Weights of a small audio-text matching model: encoder num experts 16.
Rows from block 3 of the fusion encoder of a small audio-text matching model, named by matrix and row number. Rows with one number within an expert belong to one neuron, the router's apart. Each number is 500 + 40 x the weight over its row's rms, rounded and kept within 0 to 999. All counts start at 0. Numbers have three digits each.
Before each expert's rows are labels from the 100 texts, of 14976, where the router gives the expert most weight on average: "tokens" is the input token at the peak. Only what is clearly more common there than usual is listed. The data: synthesised sound scenes: up to three everyday sounds over a background. In brackets: how many of the 100.
# router: slot weights (fusion_encoder.blocks.3.mlp.router.weight, 32x192), inputs 0-95
# up: expert up (fusion_encoder.blocks.3.mlp.up, 32x192x192), inputs 0-95
# down: expert down (fusion_encoder.blocks.3.mlp.down, 32x192x192, transposed), outputs 0-95

# expert 28
tokens: "over" (17)
router.28:571521476552487518541474534528492493458564474465487525506467503546565451533469510497527488519462423546527542511511539468457473544521514455425479546485565446534433545530506468474460520491502560557522501474524487487465443439491555549509433473574535497496466549426515500493473462477474479544
up.0:527445562472470455503552500500525450532556523569538484437453551432409504407497483408488517472491510487493459501515454550510539485536464536459506455452503546486488471466554487480519491503524507531520500520543538503463510564568413532529424469501456548478517517486504632390410534500505513436
down.0:501540499525515534510485503546476465493489526516510533500460483522495520571550441511514497593438532496600532499453502547418450334483348490490519507453538524482479493493522504537508460503463485494525504548540473518486491473481529518501492517531560491471447485572471522481490562521547457522
up.1:532470522430485465433563556423546500489473496521521500475495466441521574468501467520505480455502536503489423523477504500522519490491387418578552508513520521446566453470535479530537406464450481500470535499434460508479536583566465532515582518476489454474521492559432510481522477517437516492
down.1:422524497469517500504507466498479471467470541561504489482501453549495416631480443478509500518498581506527445544469528484520469536533509503544461445447451507506511559462482531490521545574597517491510458438502485563489577503512495498544469539476424536458449510519499492549575508464459503474
up.2:465527532520494466480556466491505510512497543546475490531455445465550541529524452480453532516489532443539440517438522512547401428432427549567605468528511501459516471535525514572515515526507507466436542476504448555577501478458484526498574467426501500506488465596442424492541520506465517451
down.2:429529468514527529472542475567456444525472528547431475537534488524547515464429482522505532513470530440497497508514506530525486532463533462470484441450415547534449527450517520513525571483551477474558500434479466508578507511501513438495485597506398542493476485482473451508474449491485442538
up.3:533512449469529547483531426530468463522499514478441496524528531490508488473554480536468476574446529522510473524430413505519470538427579521478414528465436562529560490543540468477469560530607467489483544536481458491532477517519479413435529515540518451489517534436521506509533453484512465488
down.3:536523448445453495522497503450456511557507455426532485441581565527504471548497528439582541471513491526486489514480541444550443522545467443474512549576559481532503533535469576527514495457450568548520506505541515437509503516620515496541450520549550481469485533581516480456507511549523511408
up.4:482452496461479471501506470507489549535459510499550523460518430424474539421492571441487445481522556419452537533510453491525538502472557573510501451513453606541544482480548497436493511493515459471451460537511496508546501521553489513525491457451520539504499481465600549590462540544518566484
down.4:582419486534474515537482479532527462556533518511505533568425562498458498498441454466469499537452449501529428490495519497473488443513398492478501530507550504531494537517458556528477500480462491504408540564478411517533497542430552526490563458512557421548485510531528458504576464495543520486
up.5:512451537525508462540519509456513570524487455478472483448468521421540534430518481534428456508513516488532488556501504490489555513483398545570550572495496472541551462498595550495482462497486478518508479523506482510501528554536453519516509491526524455494572471542431486457519481572449536464
down.5:465539514461514544516530454549542468445408501540526484494506460535477498523493463473508524518490536489558502494481531524560502487521519551508456512496407483483496483557448483481494519438507429463509549476468417523542572499499537444474496561495470451460449480482538401549550438434523536487
up.6:486552456504438487550532508513491449535488557536479545550502520506457418466421442515466525603531532464504543478501493446504455482498614551434430469489447542564527572515537510490479512531594500438505480526427535477558516519489466474476540496474521530449475490443562532521517475504589511537
down.6:529472499427480462501440544507521524464523504476498460520495522492515491469504497515487515466470502498494529481471493526487524413499345508517562524493472511502513526551480508533436495456499569533485513581489522508513484521479495500540513440547521481474535502523477462540499509504518502474

# expert 8
tokens: "beeping" (11)
router.8:550538390472501503516494489577503491490497480476494541556497557559539441538518471535535557525479401535511528534563506434437516533507509471477400489479519462545542509564494490547486505497525527550579438558503514500458501438453566492489504522490512456514513539422507523525540525477550445498
up.0:561461496496459518444479514493550566436504502468477581459487450461452511590524585551472450556529483548482544537506480449458464508466440465604532513517488487543522550565442430525448485460532527515540454501497492481504573522470517537475469495514486437494538494510550474536489447507458557592
down.0:488483491447554506401494455515513517497477509541516439480524410449499556485489527520573516493469503508479515501470502582526489552512523496562512472506467533507467546516523497443540535501532486507537459463473508522570523515534417532609487515488458454500498468488410504568514517480458505483
up.1:505495536510449505455528519443552596460481515482455512480546457476535513497434483557434519444522469482481460534483490481575513550509421510529530481527520518443529494534516508478527468464470428489487469514506464528537492504543492556542531442513533456478564440530487532501465518522391535523
down.1:516553510518529513510508518419561564464464550494506512522541515508514463463490441487509469530527513438479539478488502565497513488520486511549518522597420508537471447471465547503542546542575474453498510453540555595548492472530512468416555503496519491531568473514431492534553447509459552497
up.2:558481483484464518462500517453522534454498475495479498487444499483505494543530523573512489450479534574507451450473541466475500500534327497447591526498511500539535574558513496457452466544483521539505447444481528546513534528479500481536516449488472486492501460562464540536561516530439511479
down.2:498536489576514507460569411441496503471499467540514458469543441507536461488476452496529489497522538428460462457438468514572412537504519520510507482508422529487510505487479550517557519561612459423493495449487438569571496490613432474505538546489472491501502486517488455543517531495467489558
up.3:481433490486498543477502453441516505504508579486511539490523483486509470575474465582501501552549503499543456529454509498535425431486510515526574465554498505500485497582505500522511471500579448471535526451499438535477570478541535533525510499479498500500539477548524435532546505527508523477
down.3:470539503536517493492539504490501438569505508557555558603516511495480480417510460446486539524514497446525502442477521535471580446497517516461489452452475490515506530452514557502488470521503497470466520545462466474428490499512499484457485527493419491477454485489467529490466576591538464562
up.4:552494526476485589459578538451594527510489456496495598502537471471498492526513512526504492459510516499463520527465499462573540544519460515494530478550452502506524505596476568499534422476515464462488416421484488499467594511471502527492550477461476468492489478531518541486453451511424523525
down.4:543507405482569532537522475451564510467537508499486462516579495553570459464414459472488471502498519499428499539466511557491496474521494473527499486499383503472437491504432534486479610521581558552486536388470529539586517510501533527518542543504483485525548498497519464534497536561459499544
up.5:551450488513504452422498492422530517482519510504502564491436503528549502575479516552479466514460478485513479445533507476540484517548409508545571467482527515430531528512487483496547470474439505590521487551488481499496479542509462517561475474549498422503497512525531504423502474450424518497
down.5:476497465513509499486496417484508508516470498475518512501473415503510520473456525514503473516515521473391497537493533496473501589485506528593555516532510512496488514521490555525521538508537530496450495371429467501568483546552451489526451454529483530507537469467497455512481518480496514519
up.6:494504588484462454482499446511474448426518527541458452507486567538496476472493434532473527554499510480508533460510401483551506509537597494563388460478450517535573529440447576497539580464566483453466492515467481579532468545419491469532514513494510479465460463445436468492498425468498536450
down.6:466429426542503549522522519481464493477470482487537470487519478452538521530510473534466477458548483516499520534534478494492542474543478485553545451544549478434511559504431521485509508446478463491524451512473545445446493507496475526504488447476565624470478563493428550422531483479488540564

# expert 23
tokens: "a" (16); "over" (13); "reverberant" (8)
router.23:558510483511521530497519473538478478562486533508513461469437518571480451545411518564548571522467467502561503445544520492480481565511552470453448506520520489560475520539495442442501578517510556470506409485574488448563484461448518506557504542507442503490470556500576461522531495411546494515
up.0:471500568512488510474521458500483455526491501565551442431447501477442577473479547477483559455488516500512424457513509544542516511509528507469460496443545560463543470430531469464535530487524515525480512476570471497500477566568447496580474492457483518470475502590552498472492545497498549424
down.0:448571476543516478570572415557437427478435520541482518541494523574479523541481455539429508547495549462499491516482520474513458496526510519469532481456458501480522491519504506520493537535541467489521515487495431556538498495435552393529528551479506535469547461458530447536534476497482451486
up.1:500500561486478463477542529422496514510457474537517481513464482428440473501484521525491552516483496527412486557559448457512476462500552527516508425430469518450539511476524470506593481503534521586449421513541532476485536557528501450574503572526474514509389506544595548520475428455473551435
down.1:502501443533485528453461524529487498447519497499500532518440565528487477544459438530428515470536492483501464470602511457562440485512478461473522518511467517581469516511463529485518560552486466498465532498525519543486521409448477485490482476519542502471573511443488511525531507538475485520
up.2:566454534483464527404485503429508485510599510462508487455557505405528512557491547453499452492442495517408503424567443500475548509477518484476475502478539457516547533475547528463548552512455553530492429506489563473491485525506494554536486477515548499495440518524469511464548553536521585502
down.2:454486498480489484528552523554441469383537537569496509554484535539496473481535385451517532474484482530515511483493480529509455463572486427424492498535457523462516452489445494438519469553518542476530538569499497583456511480481471512534500452489540483486514436426537546514530542529412472535
up.3:483523501488489523460550470505490494546425518572487518430500453496470501572489522544529517504520498483500391463522517515500459421609461516468477493487571522533583449508522496505562494509573508567481471446507442424431503556600511460563587475465496515529471488520522521546457517456488558497
down.3:506513516523522470481513430471454592432533489471465503426434499520536535476458480473556533436543517477462448548447486486436459544498528503530474473497436433505475565522485529528522519531467469486466517432444484551568487475491549492520492500498450503522491515508457424539548513472497568494
up.4:450452608492488512463525485521499453532457485581539441425405481477440588479471530472466549474475551466495425459485461535533510512526534510472468444482485556461533468464511468453527515494497512517456503474546453501493481559539460519546499525491475503475424492554584501480486557472492549440
down.4:460568469520514485557584460549502463475456539545490559563502538559486490552455448508496499542500534478495498522485515516533491470516478520464520480487431500506508512496471489515497544528552473413494552479476430529565510474450580412464542526499523525469540503441527445564558485492476449518
up.5:465534552516514504480518412491512508521470566510468515464519464564469499552447488495511492527513579392548513466433486530540402516429503518493475450508451504470483482529463531466491573555550462502469495454466482579548557536488525497502510512473486450485535463547536444526575495486463483480
down.5:422589509503513515507593493523503459503434512562457505550469483565481503457503470505524517530446561433508540494491493535559507485480421467473531450480432521535484517489520473462500534494558489463515528441492475521534517547517518415496530598437449484471432492529502460546483518513502466533
up.6:456480593526460558472549456477470467562504499526526435396450479504436564459479522458481569456480542455457424462489483551539466500491564502482430476433503560470544461472531480457542510530510561506469489510532466513526481544561438552570512507492503521469456507563525508462519527465521547438
down.6:429548476559537503571563462505493430457439560504474545545507523564455474532469446512494506536487558449535502494489512492532468531490495487495549463493450504486514509496488499487480579512509474440496532495463458545544487459429590421491530556469484505437500527472505460592548509505459442515

# expert 1
tokens: "over" (27); "a" (7)
router.1:519512488473513520575509523520495542492514467413516463481468553532568474565490569481535504459468412502561534528540512438482488520496523467422444491501556475573462529481450500529446510490527521517480495520478511450453493502449579493457469481546524479493478564444498505490504495431501479565
up.0:446559483512495516482549465479464505487428525491454564538525483486483471562450470553482463510489538429524510544439512502571430446497457556476565441557427499475505503526487523519489563533539460441488504479443464544546570510479498442439559536507484459452494435517484449535554490509479438457
down.0:462481522536498537494553499506508431570495479560486498551486546492538528410515461507501498439510499489454494471527476557514536446504407529471540498429484549535482502445520467529561487508485534466484529443506512476460466556565509484544463506499431486482505504537505497484418549514538435508
up.1:440561488510524498467517436496445523477454553506453558526559497523514434559482442568497444550476541450508483510496506466485451460459464556502562448555462518504494515588480554516517568545553432459519469488445482517552526483468540437480567498484457477493507488498481450586545492519462428462
down.1:471501537498495573470494544510515439577476448532491475469535476450537494402527519460510458450488476504447514465515452541501562513482454459494546508458526551493462492514514476442537465467467496492543500460496483501475472589552482453554492463487457494519512463533486517419435529494529452543
up.2:486517435513518516551466480566460467521492510498485555553518532552543437512550437519508475548508487496533553474479467430430468541510577428444487502491486402545466517512506520536478536539518501515511541476459488507498482448474546462441499483503491505511531499432499443539530446505527433551
down.2:532454505466473508520467559480494490557503438486538421446538501449508485481530569480516495452467483572490446522484493523502529474500489505540529487509516536497514486517517510508465416490444537568527491515587569465462476458556465546562482467555543516515521519520520516466469513489519533517
up.3:512548453475521446544474422518455497487520503490504537572564557584546432513537447537560455564454506516532521487522528499433496516495584486461466563488491465541523492496480516507472603514538470511507496494468498508544493501455516474449462523491501486493575482435469463502567491507493441553
down.3:538442547438494494517480528519476487567537410467543446455530513427537441441503607511502505448457507543470469519525500550444545428506481489494511483479536503498496503510457518529511443477456571575544479514589552447435468476505463532548508450540491519521525516505517586478494557493512582502
up.4:474581532531457518452566530519481495495476462545528482573517518465479463435442431501463511504538537497460417499514537467497506524510520550501489449545497552483523508540520544487470552554402495416482436463502495557472579585504521467543517590520489464495442516470457502516512542494466485484
down.4:488533574567545462434458470492497531512492550518487555541554519516528516463516487393524551544517503469468519476541489456471528530494570524424495622499502519532511491504475477427489491501431531490483615560473485475521480481458554545455499536496473447498586475519524418490521467508506477492
up.5:538469573438514473438437544474505507524527441494535499443436513470551557492531550465496509436470515542500438476439551536498485493583455500528513524449576517467482508484563480464490461468425519550505473474563509507445515574575495517547467458544486525584481527562460552478468570501522547500
down.5:446544508502530454499524438486468476500473525534511524518507446551494518582463478534453494521486529436583499491453523523560457482480486490504523428450448552510469494504517504512528619559573499448488511450495448564563514511491524470485532529462517527474460499529482436572576537545495481494
up.6:501408541508477418454492541470492486494486516487511503465467480467513624475514460450453514457516524516457516494482506542515536511529505519549519512468533495464512478429549506436529458448441493502504464481504499495475482580560456510512434452559512478546547517586465545472503516553463497528
down.6:486539526514462466533507402525500489495469485507509570572525440608516570536456528536500539527490536420528502515489508501527451451485484538520493462493486477551501568509516530532516631516553511467508570449476513525589520554456553495491551554487528522449504476508501417579573501495464499465